Weights of a small CTC audio transcriber: 47.2 epochs.
Rows from block 2, named by matrix and row number. Rows with one number belong to one attention dimension. Each number is 128 + 32 x the weight over its row's rms, rounded and kept within 0 to 255. All counts start at 0. After the name is the row's rms in percent of the matrix's.
# q: attention query (model.blocks.2.attn.q.weight, 384x384), inputs 165-219
# k: attention key (model.blocks.2.attn.k.weight, 384x384), inputs 165-219
q.151 115 [121 127 131 169 139 147 146 159 138 141 144  54 121 127 143  71 119 155 123 123 172 138 162 144  98 163 165  76 143  94 103 135 101  83 139 126 123 136 131 120  92  72 124  84 162 156  86 143 156 218 121 163 139  97 139]
k.151 110 [ 85  93  70 166  68  90 162 146  80 170 148  97 142  49 138 143  82 157 114 132 174  97 149  98 110  88 172 189  94 108  85 115 154 180 167  63 114  91  72  60 120 164 148 166 143 129 106 122 144 121 158 141  88 130 122]
q.152 109 [144 163 122 116 112 150 131 118 155 140 156 127 115 119  99  82 114 122 181 150  38 136 119 150 135 168 167 110  89 168  97 115 159 186 135  46 117 166 147 190 156 100 129 164 126 143 120 165 156  91 168  86 141  95  36]
k.152 104 [119 158  82  91 154 185 106  83 176 122 146 148 153  51 149 152 121 119 138 145  77  76 183 132 127 156  83 165 126  66 193 119 127 128 173  92 129 126 148 163 116 141 154 191 116 135 164  92 110 174 106 120  92 128 144]
q.153 108 [135 116 132 134 142  73 138 107 105 155 165 140 114 171 111 128 119  99 133 112 193  92  91  95  95  86 156 118 137 129 166 112 121 132 209 123 110 118 166 204 112 105  90  93  95 135 131 102 121 159 143 150 119 101 118]
k.153 113 [ 86 181 133 129 116 140  91 128 165 114 136 145 143  98 153 163 148 101  97 111  64 139  72 112 189 146 157 166 159 153 125 118 105  82  94  84 158 142 103 124  86 146 125  82 102  84 157  78 158 122 135 109 100 140 123]
q.154 110 [ 77 114  85 102 125 162 114  82 106 138  95 118  88 166 146 205 187 146 106  57 189 105 141 117 139 127  90 174 107 173  98 170  76 141 138 139 110 114 137 129  86 181 150 119 109 158  99 121 130 167 104 188  67 140 136]
k.154 104 [ 92 164 183 137 142 178 128 111 102 142 129 102 110 118  71 110 162 125 155 144 107 161 123 110 158  99 165 126 120 165 155 139 122 167  80 115 107 143  97 100  79 107 140 138  97  97  54 131 128 114  93 147 115 101 105]
q.155 105 [165 159 145 129 127 100 156 140  65 139 174 115 121 122 112 121 174 185 140 146 162  99  78 146 115 139 121 118  99 116 108 158 115  77 186 160  63 191 139 132 115 141 149  58 134 145  73 112  75 134 113 146  68 103 135]
k.155 099 [ 96  98 164 157 153 143 178  57 139 166  91  53 153 132 124 197  89 124 135 123 125  97 105 134  82 146 122 122 137 105 139 150 150 157  91 175  96 106 162 112 105  71 111  82 117 167 141 113 156 140 113  93 134 167  90]
q.156 107 [117 158 114 173 154 151 119 114 112  67  68 136 107 148 120 109 129 181 185 107  86 183 111  87 154 103 132 196 138 161 107  97 138  59 136  81 119 137 103 113 128 114 105  94  44 137 125 121 204 112 128 140 160 164 134]
k.156 105 [193 148 125  80 137  94 144 207  83  90 165 133 151 145 201 128 119 176  95 138 119 135  82 107 147  83 106 101 163 144  68 122 132 152 109  68  95 152 136  76 154  84 146  90 154 154 124 149 125 133 116 207  89 100 126]
q.157 116 [112 140  98 127 115 114 161  94 129 125 107 109 143  47 190 174 127  99 150  84 132 128 159 153  98 179  71 111 144 126 183 154 125 112 167 137  81  89 145 112 166 158 114 143 134 107 104  97 176  92 106 151 121 132 106]
k.157 109 [118 117 175 116 134 202 150 147 149 156 115 129 123  79 151 122 129 119 156 127 103 158 146 136 133 119 148 133 144 136  40 160  73  80  98 113 132 111  74 122 134 108 136 140 123 167 148 117  74  98 138 148 178  55 146]
q.158 110 [ 90 112 147 140 123 160  87 201 150  74 105 152 127 141  86 110 104 142 107  82 113 157  80 157 160 142 162 156 158 130 109 119 166 159  87 199 108 170 119  95 100 164 102  54  87 140 138 168 133 183 168 137 104 175 112]
k.158 104 [100  90 103 148 140  88 110 156 115 138 116 201 113 129 151 119 101 165 111  97 119 176 154 110 117 144 130  92 101 149 159 129 146 134 144 158 103 101 110 169  93 106 102 145 161 146 114  90 107 159 117 157 100 159 136]
q.159 117 [141  98 129 122 132 105 126 134  61 119 149 136 119 109 138 135 120  70 147  75 123 120 124 148 165 149 199 163 133 127 183  93 177 127  67 155 150 108 108 152 156 144 127 190 128 112 113 106 110  93 152  90 151  96 118]
k.159 111 [153 127  74 113  68  23  91 144 150  89 129 147 126 140 122 115 141 146 130 149 146 187  96 107 176 161 132 101 124 142 192  97 109 121 129 128 135 146 138 149 126 124 146 140 124 117 138 178 148 110 132 134 160  99 129]
q.160 086 [124 115 139  94  99 181  93 168 105 150 120 109 132 116 211  83 203 128 160 117 163 150 126 132 186 126 167 137 188  66 114  90 172  60 130  44  93 149 179  91 169 123  91 153 119  98  98 157 133 160 149 185 113 152 192]
k.160 093 [150 135 156  89  84 189  83 189 146 155  65 183  92 117 115 139  77 162  84 108  80 171  74 112 120  83 158 190 149 116 103 159 148 152 181  56 148 117 128 121 150 153 135 136 135 104 101  89 200 192 139 139 126 118 178]
q.161 095 [117 161 128 150  88  99 107  98 172 123 122 135 141 169 149 157 167 148 121  98 110  87 130 145 161 129 158 110 131 118 140 140  55 162 135 112 112 106 149  76 128 106 109 139 110 188 154  85 123 120 159 150 110  94 105]
k.161 095 [155 145 165 148 245 118 201 160  38  66  95  94  96 188 165  64 138 168 114 142 133 141  86  80 115 111 131 178 101 170 117 122 143  76 113 153 154 126 128 112 111  81 100 134 150  83 108 137 156 153 117 116  83 103 105]
q.162 093 [157 168 120 104  75  89 143 108 120 108 137 130 108 159 114 167 141 132 178 103 118  82  94 127 122  85  95 187 135 143 157 125  87 143 113 110 156 113 111  82 144 114 124 139 130 153 113 132 168 155 139 159 117 143 151]
k.162 092 [161 144 110 125 132 182 176  94 123 138 133 115 105 117 175  80 162 107  90 127 128 114 189 115 112 161 121 139 114 109 124 225 145 159 114 134  92  81 133 108 131 162 143 107  92 122 146 163 158 130 119 103 152 166 138]
q.163 094 [ 82 180 130 172 110 140 117 118 101 102 161 161 200 124 117 127 161  73 123  72  93  91 129  96 133 136  89 120 174 115 171 151 126 150 162  71 124 128 143  74 118 109 122 127 152 146 132 199 172 173 126 107  60  99 158]
k.163 095 [111  89 111 124  73 169  49 104 193 135 146 112 187 145  94  92 126 146 113 145 145 147  58  75 108 100 117 164 121 200 153  88 136 166 142 180 113 124 171 141 142 107  63 134 131 154 141 148  91 161 161 139 120  66 157]
q.164 092 [121 147 152 134 160 161 166 190 118 128 115 172 102 116 134 201 110  90  86 141 146 164  94 193 185  76 146 110 138 182 149 187 111 136 135 176  78  96 132 126  82 184 180  71  86 170 149  94 152 145 136 146 147 138  77]
k.164 101 [ 99  89 136 154 151 133 106 165 147  79 112 123  88  90 170 125 117 130  99 141 100 138 148  97 131  77 144 161  90 155 134 216 119 138 114  90 122 136  65 119 116 105 136 135 110  95 145 143 144 100 116 142  97  84 106]
q.165 088 [137 144 150  92 146 218 205 111  96 117 162  84 103  75 185 142 158 129 140 147 102 170  96 157 136 212  65 103 119 100 134 106 110 104 144 194 122 141 112 175  50 130  73 115 109  93 132 200 114 121 153 106  85 120 155]
k.165 092 [ 82 167 147 102  90 138  85  74 112  90 126 157 124 126 166 148 121  78  86  94 131 156  99 114 125 121  63 127 145 129 209 120  89 142 142 152 121  76 181 177 164 137 154 119 149 150 135 107  89  99 184 134 133 136 114]
q.166 090 [153 132  63 107 165 136 122 101 139 134 171 156  86 100 174 167  86 155 117 133 189  89  98 147 125 162 174 144 135 129 185  52 154 136 110 170  97 156 166 111 142 157 113 143 139  89 139  29 115  99 123 125 145 107 139]
k.166 089 [114 132 140 102 137 166 134 199 209 123  94 151 117 126 121 188 149 120  92 117 107  98 105 145 135 142 160 188 150 174 103 138 189 193 143 155 160 107 133 131 113  94 150 167  61 132 113 199 109  99  99 175 145 166 170]
q.167 090 [133 150 116 166 122 100  98 157 192 118 112 114 131 140 128 124 172 132  95 129 180  49 134 125 145  61 173  43  73 178 144  94  93  77  82 139 215 138  48  35 135  97  93 155 143 138 118 177 145 125 158  80  71 139 151]
k.167 091 [117 135 120 119 154 194 168 133 119  86 129 168 143 171 110  89 185 128 142 153 116 203 148 117  93 149 139 140 137  86 125  95 106 131 176 162 102 155 130  71 160 142 144 174 127  79 144  88 138 144 117 128 117  96 122]
q.168 093 [151 130 132  47 172 106 112 135 113 102 130 128 150 127 166 136 114 163 190 116 209  71 117 127 105  97 109 133 129 138  70 138 195 159 114 117 125 143 125  98 176 107 113 109 144  90 119  83  95 123 121  42  43 111 149]
k.168 097 [117 173 116 118  94  84 158 137 163 147 158 149 129 171 119 121 159 151 153  81 149 153 165 118 155  40 128 154 105 122 138 126 119 181  96 108 109  96 130 187 147 106 107 117 159 165 124 139 172 180  88 158 146 115 134]
q.169 095 [156 135 142 142 156 178  99 111 136 157 116  69  89  57 123 135  91 108 125 107 210  70 167 103 164 137  96 107 121  83 148  71 132 131 177 102 146 142 193 104 151 128 111  97 128 130 133 168 112 120 135 117  85 158 101]
k.169 098 [195 219 107  66 154 166  97  90  95  95 157  97 105  91 135 141 140 104 134 120 135 101 159 126 118 113  84 156 172 122 153 138  89  63 121  98 156 165 150 107 177 165  77 134 136 233 135 132 123 134 196 150 140 113  94]
q.170 090 [126 144 174 146 130 101 120 113  98  54  97 124 134 120 192 165 146 130  77 112 139 114 155 163 156 147 107 178 176 202 102 134 194 108 134 145 150 110 136 131 161 131 148 142  72 107 150 102 120 160 101 146 150 104 110]
k.170 091 [145 145 163  76 112 108 105 118 113  97  99 166 119  79 161 126 125 118 148 182 152 123 146 195  92 159 176 121  98  55 160 107 162 165 177 153  77 144 143 110 121  90 157 135 133 127 123 144 141  83 139  57  67 191 118]
q.171 091 [149 100 119 143 123  59  83 108 116  86 179  91 138 177 162 117 139 107 149 181 115  93 100 149  36 161 128 121 155 187 163 159 102  80 182 160 170 172 110 150  99  88 139 129 134 165 167 130  72 122 132 115  91 175 150]
k.171 090 [165 122 138 159 116 183  74  96 150  89 133 140  90 102 146 181 148  84 138 192  40 144 194  97 105 143 177 205  93 132 146 134 142 118 142 164 183 173 119 141 107 175  88 191 161 144 155 124 101 118 107  56 152  95 128]
q.172 092 [167  89 133 130 124  96 122 116 196 132 118 138 160 114  89  59 109 115  91 139 124 122 117 158 138 146 146 154 132 110 151 159 177 253 136  66 170  97 159  90 137 134 106 127 109 100  93 133 135 136 127 159  88 126 105]
k.172 095 [113 142  71 140 143 123 157 107 153 117 137 111 111 125 115 116 153  96 125 156 178 132 114 140  79 146 157 135  69 108 125  75 128 113 166 162 143 153 113 199 173 127 112 109 133 151 101 171 145 144 223 148 110 136 135]
q.173 089 [133 142 126 160  89 107 117 154 116 104 134 120 177 147  50 128 180 158 107 125 168  69  95 179 130 130 113 155 129 123  96 116  48 185  83  79 108 123  92 142  92 135 156  70  95  92 151 120 174 124 109 146 103 144 129]
k.173 097 [116 126 121 113 124 145 139 130 159 156 158 111  88  90 104 103 138 113 158 111 104 155 133 100 109 121 153 105  68 142 184 127 144 191 146 125 133 143 124 126 129 127  93 132  97 133  87 139 194  96 116  98 147 133 123]
q.174 090 [164 142 166 109 120  83 180 105 119 182 116 113 158 156 117  78 176 175 133 107 123 127 138  89  99 155 154 135 127 128 114 135  58 144 198 123  96 112  32 165 116 108 102 166 111 123 170 101 133 166 203 152  99 144 160]
k.174 095 [128 121 210 149 175 174 138 112 116 139  93 161  64 108 136  40 190 210 113 132 133  96 150  96  75  78  82  86  92 132 125 112 211 145 148  70 167 131  51 149 139 105 160 123 151 209 165  84 123 106 171 129 122 115  77]
q.175 091 [137 107 167   0 139  54 131 135  98 167 166  93 119 141 164 143 132  61 157 129 144 148 126  66 161 128 118  94  93 139 129 165 140 163 122 155 119  72 123 149 131 110 113 101  31 126  78 186  80 158 105  84 152 142 180]
k.175 091 [ 91 146 115 163  95 154 124 140 139 140  81 101  99 203 109 113 205 170 119 179 116 176 188 113 130 100 107  59  96  92 166 121  98 119 171 129 104 106 124 127  75 169 129 119 162 174 119 199 101 139 127 151  54 141 174]
q.176 086 [108 112 125  70 108 109 136 119 111  79  79  94 152 197  89 133 108 133 125  83 107 153 105 122 120 205 185 139 142 152 143  92 195 127 115 173 147 125  89 110 103 145 143 150 139 126 103 147  93 142 155  99  74 182 133]
k.176 093 [127 189 160 188  88  64 120 116 135 141  98 116 145 108 139  80 123 124  91  39 128 175 217  92 115 176 131 106 171 137 162 124 132 138 131 106 171 154 120 127 134  98 148 203 100 152 140 162 143 162 171 158  92 139  59]
q.177 092 [147 185 104 119 128 148 142 134 123 127 106 186 156  91 149 179 142 131 102 143 216 135 157  75 117  98 150 164 133 182 127 131 140 140 159 132  88 129  70 193 170 124 128 157 103 169 170 169 129 131 153 151 185 151 130]
k.177 095 [162 107  91 127  83 132  82 140 108 109 129 119 138  77 117  78 133 135 160 113  98 168  63 185 175 162  94 125  65 154 126 113 140 127  89 148 119  43 135 136  97 133 144 112 109 136 192 104 114 179 152 147  60 161 141]
q.178 089 [101 139 101 120 160  73 146 113  72 173  91 143  87  95 150 159 153 178 110 148  41 180 118 151  73 148 104 140 156 116  88  98 163 147  88 144 103 170 111 109 160  98 167 122 126 114 197 123 137 134 196 164 106 128 111]
k.178 090 [128 137  66  71 102 180  93 188 122 120  88 133 188 138 167 194 130  45 122  80 129 106 105 164 117 125 140 126 170 146 122 131 179  87 150 173 134  61  87  92 132 118 149 131 115 125  93 167 133 138 152 118  65 136  97]
q.179 088 [ 56 184 133 153 126 192  81 126 121 144 147 135  47  99  89 175  89  97 187  85 171 131 118 116 152 144 108 147  99  92 200 146 114 125 156 178 127 158 134 149 120 158 103 136 162  98 223  64  81 169 165 125 116 100 183]
k.179 094 [102 134 152 153 119 145 175 136 110 156  89 176 135 178  57 128 146 114 179 116  58  86 101 124  87 193 136 143 184 105 121  72 140 141 118 169 145 132  63 178 124 129 104 127 138 121 146 176  56 122 161  85 134 191 115]
q.180 096 [127  99  57 170  88 112 100  91 103 135 126 200 159  85 108 172 149 105 214 129 151  93  77 144  59 172 158 164 122 133 164 125 137 144 154 221 155 175 118 134 152 170 159  91  82 168 169  97 150 118 125 174 110 131  73]
k.180 090 [137 114  67  93 116 172 128 110 108 164 138 126 102 133  63 123 158 106 147  92 124  87 177  96 133 167 114 125 120 117 111 126 120 159  58 149 137 137  94 119 117 187 106 141 133  99 182 126  72 162 164 167  87  97 104]
q.181 092 [ 97  80  86 125 163  44 140 167 154 137 112 117 186 112 104 149 152 133  73 103 159 133 184 162  66 162 150 152 164 146 120 118  70 105  49 138  88 140 175 178  94 235 125 142  78 137  72 136 154 169 136 108  97 113 160]
k.181 091 [ 39  65 155 162 164 135 146 146 160  95 173 120 129 114 110 119 181 161 145 160 152 145 150  90 145  90 162 130 149 168 189 107 140 152  94 112 122 122 142 137 179 103 136 132 103 101 124 204 190  95 182 152 161 166 177]
q.182 089 [178 148 171 140 156 159 187 145 133  84 149 189 137 116 128  92 172 101 109 164 130 134 156 139 105 146 116 160  93 134  90 137 190 121 144  97 123 145  90 151 133 176 122  60  93 125 140 143 138 125  93 147 150  91 137]
k.182 092 [ 86 158 148 176 128 133 141  69 125 141 152  91 108 127 117 108 121 190 108 135 103 158  76 112 148  83 116 143 105 141 160 151 166  67 134 118 143 101 113 102 135 132 156  71 132 133  76 184 121 201 131  91 134 153 105]
q.183 091 [155 193 135 116 140 181 148 149 130 165 134 132 115  66 137 130 120 196 168 117 104  96 141 129 101 197 110 150  96 138 206 143  92 127 109  90 129 135  96 121 149 133 147 160 143  77 141 135 152 146 121 125 123  93 140]
k.183 094 [ 98 145 155 162 108 174 109 154 155 145 174  68 184 123  93 140  75 105  99 145 138 148 127 127  93  91 122 177  89 112 118 106  55 181 151 142 140 159 143 166 101 145 137 114 184 170 121 110 113 116 132 121 108 151 171]
q.184 088 [ 86 103  40 170 131 105 109 136  80 127 136 174 121 122 160  91  87 136 124 106 112  94  79 113  94 199 152 156 120  79 160  94 114 187 111 170 110 120  76 146 133  88  79 128 169 117 136 153 127 113  82 125 105 107 113]
k.184 086 [145  60  87 180 100 193 144 135 100 135  14  85 126 151 181 138 103 113  79 160 120 119 151  46 140 134 128 128  85 222 101 137 122 156 165  84  98 173 155 129  77 114 155 145 130 175  74  83 163 155 102 127 144 116 102]
q.185 093 [ 48 120 138  71 137 140  91 143 118 113 136 131 163 133 139 150  82  71 119 123 159  79  84  93  95  96 153 120 196  98  94 139 124 124 128 159 125  86 151 124 116 139 142 136  77  73 154 134  94 159 133 153  98 126  88]
k.185 091 [ 53 105 133 127 131 178 158  45  72 143 148 139 116 211 186 147 136 116 116 125 183 146 142  95 159 202 132 136 157 132  83 105 165  93 139 161 147 151  98 190 122 111 147 119 126 136  77 159 105  96 140 156  88 139 100]
q.186 090 [155 127 116 117 170 123 188 102 108 140 118 120  74 109 140 119  84 154 136 125 130 136  84 140  98  74 103  86  76 119 124 188 174  99 153 121  89 156 155 105  95 159 162 149  86 139 113 152 108 158 150 133 164 193 195]
k.186 088 [176 160 112 100 183 103 149 227 119 147  93 138 121  85 130 136 177 191 114  87 108 104 148 128  73 146 150 119 108 163  89  72 185 189  99 137 174 178 144 140 138 154 133 130 135 121 147 123 110 148 103  92 127 148 171]
q.187 090 [109 160 121 127  77 111  86 141 105 197 114 139 134 130 139  91 124 176 163 123 108  84 103 125 136 125 126  87  88 141 137 117 110 130 118  90 127 108 162 121 104 106 147  93 103 122 139 140 148  80  70 126  77 157  75]
k.187 091 [153 115 118  85  86 128 126 158 149 151 132 159 139 105 115 127 121  79 123 198 194 196  87 138 150 142 109 159 128 112 130 105  94 155  69 138 105 131 101 133 100 167 150 118 162 151  73 119 141 121 138 154 128  68 103]
q.188 091 [203 151 164  86 168  88  63  80 107 118  76 115 149 123 218 147 100 160 113 135 140 147  97 153 125  77 125 120 183 123 118 102 153  86  57 190 164 135 128 128 101 135  96 123 132 159 171 132  79 106 126 174 123 148  70]
k.188 097 [181 158 189  71 188 121 148  66 124 112 118  57 113 163 192 105  93 140 118 159 147 180 146 133 108  91 113  84 135 134  91 129 165 179 141 170 128 135 124 111 103  52 182 135 168 128 146 108 103 122 121 135 133 134 162]
q.189 092 [153 143 183 166  96 108 137  85 145 158 138 106 186 131 165 137 169 116 125 168  93 133 173 160  64 182 185  84 109 173 152 141 105 129 122  98  98 120 140 131 111 133 162 133 172 138 134 182 111 150 122 152 151 120  98]
k.189 091 [161  81 107  72 174  95 124 129 123  84  67 126 128 123 139 146  90  98 123 139 119 174 171 163 148 192 150 146 145 140 153 191 117 130 138 131 136 117 140  98 121 162 136  88 108  78 129 150  92 102 136 189 110  82  90]
q.190 091 [ 99 178 192 161 132 177 123  91 118 133 132 150 132 166 109 109 143 151 193 159  67 118 176  92  71 122 180 120 123 107 145 130  40 114 119 143 110 192 108 101 130 128  68 118 150 139  89 182 136 124 190 149 140 165  98]
k.190 092 [137 147  80 145 124 187 103 140 120 153 147 183 137 137 135 112  65 140 146 117 165 106 122 132 115 156 122  97 146  96 130 137 131 135 176 180 155  79 106 131 131 168 104 115 101 172 117 118 104 102 129  79 207 140 119]
q.191 091 [176 136 108 112 175 134  78 115 129  54 143 105 107 138 187 180 138 114 114 125 120 121  36 114 111 115 152 163 159 174 104 126 160 189 113  60 140  91 113 111 114  79 155 130 130 138 119 101 192 141 102 155 122 148 140]
k.191 096 [ 74 137  92 156  71 120 138  95  96 108 160 124 161 117 100 166 155 140 206  84  94 130 139 155 115  84 109 129 135 109  95 152 169 126 171  50 117  82 158 103  59 129 192 167 181 136 141 146 198  95 124 155 106 119  95]
q.192 096 [112 122 115 119 137 106 146 109 109 133 114 132 145  54 117 133 151 147 206 161 137 142  91  86 103 127 136 162 110 137 145 125 104  97 155 139 124 101 114 150 122 151 150 152 104 114 153 116 121 140 147 115 151 167 112]
k.192 097 [131 202 118 169 151 114 151 192 129  83 153 122 151 130 124 120 114 162 150 196 160 110 158 148 165 150 140 182 153 140 122 129 132 102 106 116 149  90 105 168  95 131 128 130 128 116 172 117 154 123 118 104 128 131 135]
q.193 095 [156  91 100 128 142 107 161 164 104 146 110 105 111 125 141 105 104 126 141  62 154 130 111  82 156 108 170 125 140  47 171 141 124  99 131  68 109 116 176 131 100 138 143 151 111 217 157 111  77 145 128  90 165 154 115]
k.193 101 [149 105 155 135 158 108 146 129  81 148 126 126 112 103 102 106 164 142  94  87  81 148  81 144 152 106  77  91  81  88 156 200 117  27 158 122 115  76  63 150  69 150 164 105 131 155 163  97 150 150 215 105 119  71  79]
q.194 097 [164  95 102  95 132 120 138  83  87 191 166 103 133 110 120 142 130 122 103 142 104 187 160 104 145 106 131  45 149  67 180 169 101 128 135 153 102  83 121 124 154 113 131 145 131  87 134 140  96 159 104 111 134  55 138]
k.194 095 [164 138 137  85 143  93 175 160 133 100  73  80 135 147 128 116  98 137 178 105 133 104 179 126 125 151  71 174 119 126 124 150 177 101 112 187 137 110  97 120 140 112  78 170 112 138 200 153 137 146 125  88 122  82 106]
q.195 090 [189 106 132 121 104 179 115 146 107  98 127 145 100 197 192 201 125  88 108 159  56 119 160 101 102 120 138 117 124 125 117 163 148 204 141 110  73 187  53 124 176 105 147  91 119 111  84 160 168 104 140 155  94 111 184]
k.195 098 [132 126 168  97 113 130 162 134 132  94 119  40 121 146 173  80 127 117 120 111 150 158  28 132 128 102 147 111 131 169 148 166  92  79  73 110  96  98 140 153 123  56 153 145  77 128 159 154 176 133  98  71  80 119 149]
q.196 100 [146 143 160 184 176  82 112 124 132  98 161  91  89 140  85  78  94 160  78  80 158 175  95 126 138 157 178  89 143 103  92 132  88 113  90 142 158  83  92 164 143  94  91 107 100 117 167 138 169  69 130  96 130 121 175]
k.196 102 [ 91 145 117 153 166 215 180 119 189 128  68 159 129 145 129 137 124  72 162 135 141 116 121  66 121  51 103 105  88 150 142 172 138 167  95 165 112 125 180 170 156 111 129  78 136 144  87 118 126  97 130 176 148 139 185]
q.197 097 [186 188 161 124  93 136 121 105 158 127  93 135  98 108 125 110 122  82 150 130 141 145 163 132 145 176 167 126 152 140  77 154 125  94 144 115 138 112 159  72 146 154  93 115  85 126 113 137 132 139  39  94 143 115  94]
k.197 098 [ 97 138 126  88 146 137 181 151 117 105 123 140 142 153 126  46  59 125  99 127 108 145 107 151 123 151 142  88 144 130 164 108 154  84 117 108 129 128 158  97 129  64 194 187 141 145 122 125  96 139  92 118  66 148 135]
q.198 100 [ 96 170 150 103 154 110 111 131  94 113 193 127  85 132 151 162 177 120  73 130  98  93 130 135  64 118 107 151  47 139 208 152 150  66 141 124 139 185 201 147 126  73 133  43 139 176 102 160  97 151 121 116 128 140 127]
k.198 104 [114  92 122 124 174  73 128  94 146 133 103 116  97 153  81 115  94 117 139 141 142 140 175 176 128 117 156 144 137 146  91 139 124  86 134  85  70 153 134 101 143  98 131 163 119  91 143  97 161  92 119 118 140 126 106]
q.199 092 [143 159 150 161 149 154  99 105 126 141 205  69 137 115  78 129 124 112 127 125  82 111  86 138 131 116 164  91 125 174 157 164  92 112 114 158 155  90 128 133 120 121 179 118  82 140 112 139 137 143 104  59 141  57 125]
k.199 094 [168 117  78 110 164  97 126 120 145 147 126 210  65 145 105 118 132 137 111 125 110 104 108  51 125 165 138 140 132  71 131 111  87 144  96 154 107 188 119 147 146 137 136 135 170 141 110 137 127 154 178 158 110 179  94]
q.200 097 [183 135 163 110  79 110 122 138 151 187  53 116 144 136 175 129 150  94  88 109  90 118 139  79 176  85 164 135 121 181 159 113 149 108 111 115 181  93 150 105 136 151 129  85 125 100 172 113 199 193 132 175 109 106  64]
k.200 104 [111 167 163  88 178 163 154 104 167  68  94 137 127 153 135 169 142 143  84  83 205 166  58 144 164 137 114 168 168 149  94 147 111 144 121 180 154 134  98 116 131 146  88 107 124  92 100  60  93 159 110 131 113 115 103]
q.201 100 [130 147 136 150 157 134  90 133  84 110 109 206 143 114 143 175 102 169 120 122  98 168 105  74 126 151 142 162 132 123 148 120 114 153 176 119 157 184  70  52 102  79 104 154  77 151 203 122 152  76  83 131 104 197 160]
k.201 103 [176 180  93 146 140 145 110 114 139 142 113 137 203 116  87 121 120 155 179  84 160 116 137 150  85 142 144 140 145 140 145 125 141 135 111 162 166  74  99 150 122 127 141  96 174 101 111  80 137  47 152 169  50 154 115]
q.202 100 [ 71 169  97 137  80 151 158 176 139 162 108 188 170  97 153 156 113 119 143 115 162 149 133 141 149 127 151 103 126 137 144 191 152 114  99  85 102 128 142 132 140 143  96  99 113 188 136 148 144 132 102 157 157 140 160]
k.202 103 [221 130  89 168 171 130 157 125  56 162  75 164 120 176 139 131 123 177 149 131 134  68 123 200 121  79 180  75 120 179 145 124 132 116 142 106 118 157 170 136 102  76 111 116 108  96 118 141  96 118 141 121 125 168 130]
q.203 099 [ 87 108 158 181 116 132 178  75 185 160 110 128 127 156  86 118 101 176 111 131 132 102  89  53 143 138 123 154 159 179 124 102 174 155 124  97 154 116 112 108 125 123 174 130 140 109  91 136  80 105  66 139 152  82 173]
k.203 099 [170 186 109 152 158 144 123 103 124 172 145 132  76  74  87 131 128 164 121 180 152 103  99  89 144  61  98 139 110 125  91 123 123  90 107 125 102 136 134 146 120  67 138 171 116 110 101  97 155 123 178 137 147 151 147]
q.204 095 [120 145 145 131 142 131 152 162 104 143 130  76 126 126 133 135 128 156 172 161  97 123 150 156 103 138 134 142 141 118  93  95  52  99 141 180  85  63  79 125 148 156 124 127 115 157 117 154 109 117 130 145 108 122 138]
k.204 097 [140  85 136 134 111 130 138  79  49 147 148 115 150 148 141 193 120 168 100 135 105  99 146 137  89 106  76 111 149 142 169 112 130  85  52 101 140 128 157 109 149 132 146 110  70 181 181 152  70 156  73 115 150 123  68]
q.205 105 [ 98 184 112 137 118  82 118  74 137 152 142 141 139  96 108 162  30 129 140 132  64 181  72 115 205 120 137 161 150  35 100 109 159 193 117  91  86 159  81 172 133  84 175 120 145 149 143 118 170 135 157 130 115 202 186]
k.205 101 [113 127 135 100 123  56  80  94 134  78 143  61 163 150 142 158 130 111  80 130 132 127 134 106 132  57 127 138 130 161 117 115  59 184 112 169 152 129  74 131 122 116  58 118 143 122 145 107 128 175 131  90 132  95 131]
q.206 095 [133 156 142 144 171 123 155  99 125  56  98 138 160 131 139  62 107 155 216  88 138 126  80 143 158 159 104 138 138 158 190 122 147  91 129 121  62 137  99  89 139 142 138 111 109 170 136  88 150 114 181 143 141 155 118]
k.206 103 [135 180  54 148 153 108 137 124 167  68 132 113 130  85 160 146 173 105 168 160 126 176 104 107 109 160 149  87 130 137 149 156 122 121  96 149 108  91 116 120 144 109 110 155 185 101  94 111 107 145  57  76 135 106 164]
q.207 095 [131 125 114  69 170 120 107 142 108 109 139 143 206 138 136 155  47 118 104 168 148 143 126 149  82 117 184 116  92 190 135 184 161 137 115 146  86 161 112 133 111 172 124 133 157 122 134 119 126 162 136  99  97  91 119]
k.207 096 [162 146 123 131 112 147 109 110 187  62  73 128 151 154  70 156 103 151  85 141 107  83  99 167 146 108  62 123 122 136 118 141 129 143 142 147 122 114 136  92 158 142 198 136 139  62 140 153 175 122 135 193 139 135 149]
q.208 099 [131 150 114  79  86 182  73 209 149 147  68 119 214 160 151 147 166 128 127 101 140 102 101  85 104 186  50  89 182 121 128 139 106 159 147 140 106 136 143 140 109 167 175 155  78 115 113 211  86 135 128 130 195  86 130]
k.208 106 [113 122 140 161 180 145 109 131 156  98 131 148 141 181 107 157 119 153 118 139 115 111 114  96 126 114 113 157 130 122 116  73  56  98  96 131 108 110  96 115 118 183 129 110 180  98  95 183 111 177 134 117 163 138 100]
q.209 094 [ 93 119  60 125 111 146 127 142 213 103 141 145 179 120 151 130  87 112  47 107  94 130 131  92 167  79 182 137  75 134 123  96 110 177 121 132 155 157 166 123  96 114  78  72 130  92 109 144 132 133 108 168 106 183 113]
k.209 102 [ 78 103 194 128 130 124 152  78 140 176  74 122 142  87 118 144 108 163 133 143 144  79 103  96  95 130 123 132 139 118 109  97 134  88 138 161 127 124  83 123  95 145 145 116  97 162  72 127 121  92  82 114  84 145 117]
q.210 101 [146 164 153 112 157 106 109  92 137 140  53 103 125 121 155  99 115 130  60 102 145 159 102 103 124 134 164 154 144 113 183 101 112  74 172 108 124 143 156 147 102 145 167 133  75 111 120  99 131 173 134  95 101  87 175]
k.210 101 [151 146 135 113  89 158 157 142 157 157 173 120 147 150  79 115  83 100 133 103 137 129 159 135 141 157 133 104  76 103 107 144 110 124 119 102 130 106 146 167 142 101  81 156 149  98 101 130 118 143  93 180  99 125  77]